From a checkpoint of a small class-conditioned image diffusion model.
Model: 5.9M parameters, 48-pixel images, norm groupnorm, activation silu, widths [64, 64, 128, 256].
Data: trained on reaction-diffusion patterns (Gray-Scott), 47500 training examples.
Rows from block 4 of a small class-conditioned image diffusion model, named by matrix and row number. Rows with one number belong to one channel. Each number is 128 + 32 x the weight over its row's rms, rounded and kept within 0 to 255. All counts start at 0. Numbers have three digits each.
After each channel's rows are labels from the 100 images, of 14976 (inputs lightly noised), where the channel reaches its highest value: "colour at peak" is the nearest of a few named colours to the mean colour under the peak. Only what is clearly more common there than usual is listed. The data: reaction-diffusion patterns (Gray-Scott). In brackets: how many of the 100.
# convs0: first 3x3 conv (model.enc.2.0.convs.0.weight, 128x128x3x3, standardized in use, each kernel summed), inputs 64-127
# convs1: second 3x3 conv (model.enc.2.0.convs.1.weight, 128x128x3x3, standardized in use, transposed, each kernel summed), outputs 64-127

convs0.53:084119110143179149131134142104165157144183116124134024164123079108168158103103150149135085054131134117199159162073131144124132131082088156085175167155160144164115152121113146112158102121117095
convs1.53:136106108098170101141130175178150116110141165148058110131133125133123107089177123077143167120129127155133172200163092203120094183083064086178123032044113152137165128194179104147137175094083194
colour at peak: grey (48)

convs0.115:109158142089097125107152130126163089134101072154116156120164130116127124113126149105130153122129092112141143142132115108101198125107069176090101124139141120123119127124137130152135135090136182
convs1.115:110159148193165127150146115036147134130111141101162156131126161148124105171140123181127105128131125136119085106162122117098110110116120067127114120134100118139080134166118169098126074168154087
colour at peak: grey (57)

convs0.68:103111149099111108109105140120138098140165123116151097130150191122154169202172131168168091128196120127161120136116099152177100187157193146164126161171115131142083107139125133124203116184114149
convs1.68:109085149100130120117150131134119081166135135113136116134133071076130118090116119098135134132047116139164149152084112112101159121165222158189124109222156120122079117090115097130121103108086156
colour at peak: grey (49)

convs0.122:137124071120140141105091130126117112144142102101140106155082100088131123167131176086099193146160094129144099174191117142120173138092098169108144148121157128128155136156109129093125138141113197
convs1.122:119167128162160166139090115089146167146110185081183134154118090119118102200114118151127101125086122131081134116135143118155149049133135090152133122155116151143117140085086169110129064135137092
colour at peak: grey (70)

convs0.118:109157154101102123137160122108137082128101086136107131124192139111115126080123169097121131114111089104145146127154121125089186115128076203085130152116129096115083132121124127165115123078136227
convs1.118:117148120167167101142137130045140127119109141100176158120127172144119128173112123173124117129147134140125081091165097112092126118150098086105125116131093115128067128138133161109126110162155067
colour at peak: grey (48)

convs0.40:140109201116066135134144149128077089144124138173192134128176163159112124127124093142182091112139100166084080173133153162164144165163229117148092147177107112113136114158161114101169097128099145
convs1.40:121166114103130179016115069116128137123165059122215117103127198174118169146072124161136147147144117101130095107143133082130178125161125137091133171108124129106131120114111127133128044165182061
colour at peak: black (89)

convs0.19:072080109108198130122145166115136109164177104114145138135127150124150179157147115148197099090145116119167128133110181169169129171098161135142134166162130121132101106145114135122204097144153103
convs1.19:072168197178190114161094145122123119105086160152136165157137091083128130101217122112125142120092131124129122138120069139119125105056145112119130107142128110114102171056142088113127161061138120
colour at peak: grey (79)

convs0.119:121118152129061147110089137191138014137113122115137142108132157129124136152134083149165128166155123110142071146120122132155094141118165104169117129147112152144105101179100116119148089154148142
convs1.119:139173136101090137132073122160103178139139132157114091143124083144130104096122123124130136134085114145113196125118196122157137128104108173100121145086159160144143130133092139127131143145168138
colour at peak: black (78)

convs0.80:134111112143209161093109109179206120112160076106170137114118084156102165095120116139133090110118209157168090096101060160130078150098115123118164131153102144118123077111132122130129128176094130
convs1.80:132127132066058150132105124198146143112130122172105101121120097168121142132100126107134144117133121169132201108116163129139126105013097184108143136088152184157162076138105097145130157120143133
colour at peak: black (77)

convs0.55:066150097156197140171133125109149205132135099134182071166099087066156128120118112119122119064114111118127161058135161115123149114117098153091139155130159159146085131133144161094136121121102127
convs1.55:161052095090177125086174176193166067116137060114093126120134108139131135107207134108113154119124152138177137166134107180171186095075104097169119112074095118126111127150183080131127143066084145
colour at peak: black (41)

convs0.74:090120128156105136120144147146123096143124139172144126130140143182120112149133099132177118156150111119053056187119127097161141146141179130156083169181072081110105102163102100098171072131123155
convs1.74:136213117116095176120070117143116228128152126143150092128133078128120120104115156132137140133092170117110160111133236097155136134117112166115118153109149164145123138113078147133135081145177098
colour at peak: grey (42)

convs0.66:069098174141133153131131145152184119139141093139160084139128116108139179128126079134141116053178145120210095098137117147129179122067137103114168162128149124147142115133099141102137110154123097
convs1.66:137125118088147113139154138151125129118120151153079143121142046097130131122124137125121176116091144138132142104109186158144130129057088103161145113101127137125118111213125053124116130074083173
colour at peak: black (61)

convs0.79:131136135124122116161131115088118165126078125167075170134130142097135121101111144088098123123103179123157219073105199085094139097115125143084110125143185177175118133114124158196108170063167090
convs1.79:123104092126168132093189139102183097127121081034144184112141184122131143132146141140130113135178134127167098126151083137087107129143134099105118107138097098115085130132142123174121112121120107
colour at peak: grey (69)

convs0.102:094095152149123114164133131152234128122153126110113082151064103091150217148125161173097110093159153104199120145153069140114138119067085122119147147123124119152112131114113111122117131144081174
convs1.102:140100122067111133133125168214158133133118109164070095114131042138130112115129122125127163123115127174129172114146213155164132144112105142132148099103151190148124121186094082132130152107141130
colour at peak: black (100)

convs0.30:048120106196128090151165123119228177127133124095118100140082098050155164136111110145103188107177129108159144136162170119132119107096052105127101078128131158131170175121107119070122150128134087
convs1.30:153108092118174109173184243139166147075106092144117164095149089110108161147194160150154131122171149135159132097176171151164143145144039093151157088103131127152130137155132091165160132081161110
colour at peak: black (94)

convs0.126:132130038108139119111077114138102113139122089137121131123086091099119109145125163106111204155172109122146108165144130119122185142075117153110147135125149135129129144147117128117127144125116182
convs1.126:113164144164183150152083091082119160147094188085180162158124108121110103204143132171122096127094125123077124105144167115166158058120107097155135109150106127128112135094115184115129079137131096
colour at peak: grey (67)

convs0.112:119115146132054143108087139190141015138113116114135147110133158121126133151137082147164130159160130113145073136123124129155099144117158114171119136147118157148108105186094118116147093154150144
convs1.112:140172140103089135132072119159102176142134134156111092143125084144132104096123123124120136125085145145111195124118196122157137127106109170100118145086157158142142131133093140125126142145168138
colour at peak: black (87)

convs0.42:120139154128135120180144147131150123139124110175184169092146154179090140123135093169170094119131128136106114170155197142158141158091142107128110148179104132136108155140127134100185074171107140
convs1.42:150110119107137126098127113143139120116118154130149100115120136131131130077121137057125135119142131121138128079149195088142160081209093131078127157154138163143080103117088201136130049208199065
colour at peak: black (98)

convs0.88:117146178114085067137117107179128108115152136097098182087145145195096096158125100132153129133124122141149046105086143110150098141154100091177088111146084097067137127129090097080142103136143068
convs1.88:089209174197120116178076077098117216147176181086161136150139095153121141154139101137118066138106141110099145094161149098095138115164120108106123148153121089144163167090111189148122119159185110
colour at peak: grey (59)

convs0.92:101159108114085087149140120180123081127109131174128146095137146212106087128148121123159127128117096141114064140088119091158114132126147100145069121176097112059142124120090083049160076131098086
convs1.92:089204152202104133112096056065113191146143151056192116109124120150124142158124128193126094134108132110123128120152156088129163099126095105113112144171114108140130165118112187142127094171214090
colour at peak: grey (45)

convs0.107:123148178159064090089135127113136097124149101134144108166108103012158170153131172092117131099179181120143112065157123101128159133119092134101207165121163130189136105114077163115125146161098159
convs1.107:140143134093099141154084142190141169110100124143089095113127086142134112076120126137138153139097100154135190099113186139168125146107107182106157116083158191155133101185104093132128116120158154
colour at peak: black (100)

convs0.82:115117135127135168076151139092118090130180116093070095148142142098167176143104164131140135122175162132164144226144112178131149141075070146109243101147139107130158095116126125143144156158128165
convs1.82:120131119110097113119130158150113122139138155122187125149121181163114128205090134143132119141136111148087142200086091170114134141038129114139110112131121130130175093157200147141118192192043160
colour at peak: grey (51)

convs0.116:138112145113121163151099136172136085138122109098139146117145163188117124131131072183165101153134114132126053184142110149154092146097179121165115130161091129119117102145126121138152091154141143
convs1.116:135174138099090139129070124161103182137134128159117093143128082147127106097121138123126136126088137149111193126116195125155134129104110181098123147082162158145143130133091138129131144144170142
colour at peak: black (71)

convs0.12:132101153125091119108116137091154075142208109112115102120144186131124159101106142208168116119154128126166088201113113170157105177086145151140141167175125128132121080175109111123185101122135133
convs1.12:116113146099002140140091131158114133167115196149114107141137149111135117157119114105134128137161129140138158141066120118108112191130154174092129145145166148117166103145075151121134203167109215
colour at peak: grey (50)

convs0.91:090108195139038068133127143158125101146121120150137115132137182161139119171166133159161118150122081172116076135161158122176130170152153142172076114193089125096161135136154112056175067140112113
convs1.91:110197094144092139084126171061117197091129079136163135070140119171124176138159135217166120120171112093165088088143143109163101136108122130125136135146144088164135131121090134154138074129200112
colour at peak: black (56)

convs0.59:128123204112106124075087123117156071121148052097127083124132129098134189081126123135130117077168130132178108107131077139119126138057150174115167166133151151167111101143102123115129119168073159
convs1.59:140148143102078117134074119163114155135132148157095078132130085145130107086105124102126151139089130171112205114108192129155123128091098161113122136096173200148132114151092129123133136141149144
colour at peak: black (96)

convs0.3:162171092128117117116129060179146161060105150156080043085150110169105110078155055136105100102072127148141127126083115082133084085179111115165102099117123129087139154131152091097071116096090106
convs1.3:121156160195095108115156146081140120094105114099122084139134151172140081177199125175137067123115128157127115104188126101139089141157127138143112073078114127128153159174101205131128116158185109
colour at peak: grey (44); pink (34)

convs0.17:122101132134155143131125160123185088159175116159191125132131163133135203163136119161188096110186158141149132136100142166157124192136158129143143179185114132151115113138156153131226111189136113
convs1.17:088141170143184106155110073125146141094076154180128109159130092111149082081158159118111178127094134158103139164106091168077072163090178098182148068085146137113144115164189072068130161077074180
colour at peak: grey (90)

convs0.67:099099171142110131124129142109139083141177132118171104142123166135124170240177147143168093095154135120141107151102128172182124164155101133157165172168126108133115084116128117108198111182106121
convs1.67:094159140096147111097133147136128107118149141108164142123116110135118149143101123092133176127107126126140113181075121157108132121057145112155120109136137119134137080114233029127118145068037174
colour at peak: grey (45)

convs0.49:159105149102187141088116162135160091163138081119180112128172154140169174122119107135213099103163150135150139118103125147186115197147128134137173133163127142133130113151168142112201137158141112
convs1.49:126099155109142108096118128166159142105159115125175081126107213177127085140155160105129167129109129133050127174085112118119162119113146095093115106134150123120156109131249060139123154135133152
colour at peak: grey (57)

convs0.70:116096060085211107069132144073147130139128065091103103109140123074176171130155054122171133090141097117159166138113116144157111158158158146140130125128127190146100131169146118122147131125132127
convs1.70:124148134119210117093113117127139097135128137152114160091127208053121155146255132158129166131155125125124103065134117134167191068142175079104126142141131081100103157053134104121129147093148134
colour at peak: grey (51)

convs0.14:135091148109129090154103116137155160124151104168128125094095143092111190105125049171151130087134113146204149033143119145206164134058069143209178118142134164168113116109183130111148136144098073
convs1.14:054205139103106085134165102084139138075123150136164123141126086179131129217219131242137112119107146139086105033121152153130073097070085109149128142092138094123138152132148137129143149064155150
colour at peak: grey (74)

convs0.101:179153185134129118171107122095140130126189124114199098118138191147083156108188143186118110087098109148137112145135111155162103130169135139178088138146114153109112098118140113084139038162099136
convs1.101:145101057067043109099139157143086118157188118103091123103126150103117187118064125133129134127193137164116138126137109116044115182152109146084107187170142080148136144136077091154111194105165148
colour at peak: black (48)

convs0.28:135101160149126167098132145175111082146137098135161137131142137105169136183094048101163093113204176140168155079087135098174134151121138062143140132122141137177146108165110160119152144179129079
convs1.28:118178128096115162115068138167079165134153132158117091135124093139127114102128139121143159117083130135135167093116202118146141127101107157065119173092150178132125138134076116121129137118182129
colour at peak: black (93)

convs0.18:108149156166109130188120129111122205135147148125153064145126158135100157054100110151116120089152141147174105097112121160123132130053128115089140171128132114117124105131124128079127132097047150
convs1.18:110059098113094114098151143191156068125146075121108113090134154155119136123093127122133157133155154121168115082090174202194169080092108105124137164078092096132168118179127067151130168090108152
colour at peak: black (100)

convs0.0:154118162089120122169100100195141122108125130124103109080151129167087133145135048183167071073090145096142117175100107128154097136144129095206122124134076117116096127123154083150134098156159140
convs1.0:152087109069073116015121099180128095130151104162152128104112106189125147156117109065132117116156121155111135118151095081088097137077108178086133151093111124101137102104151101135134132117123117
colour at peak: black (59)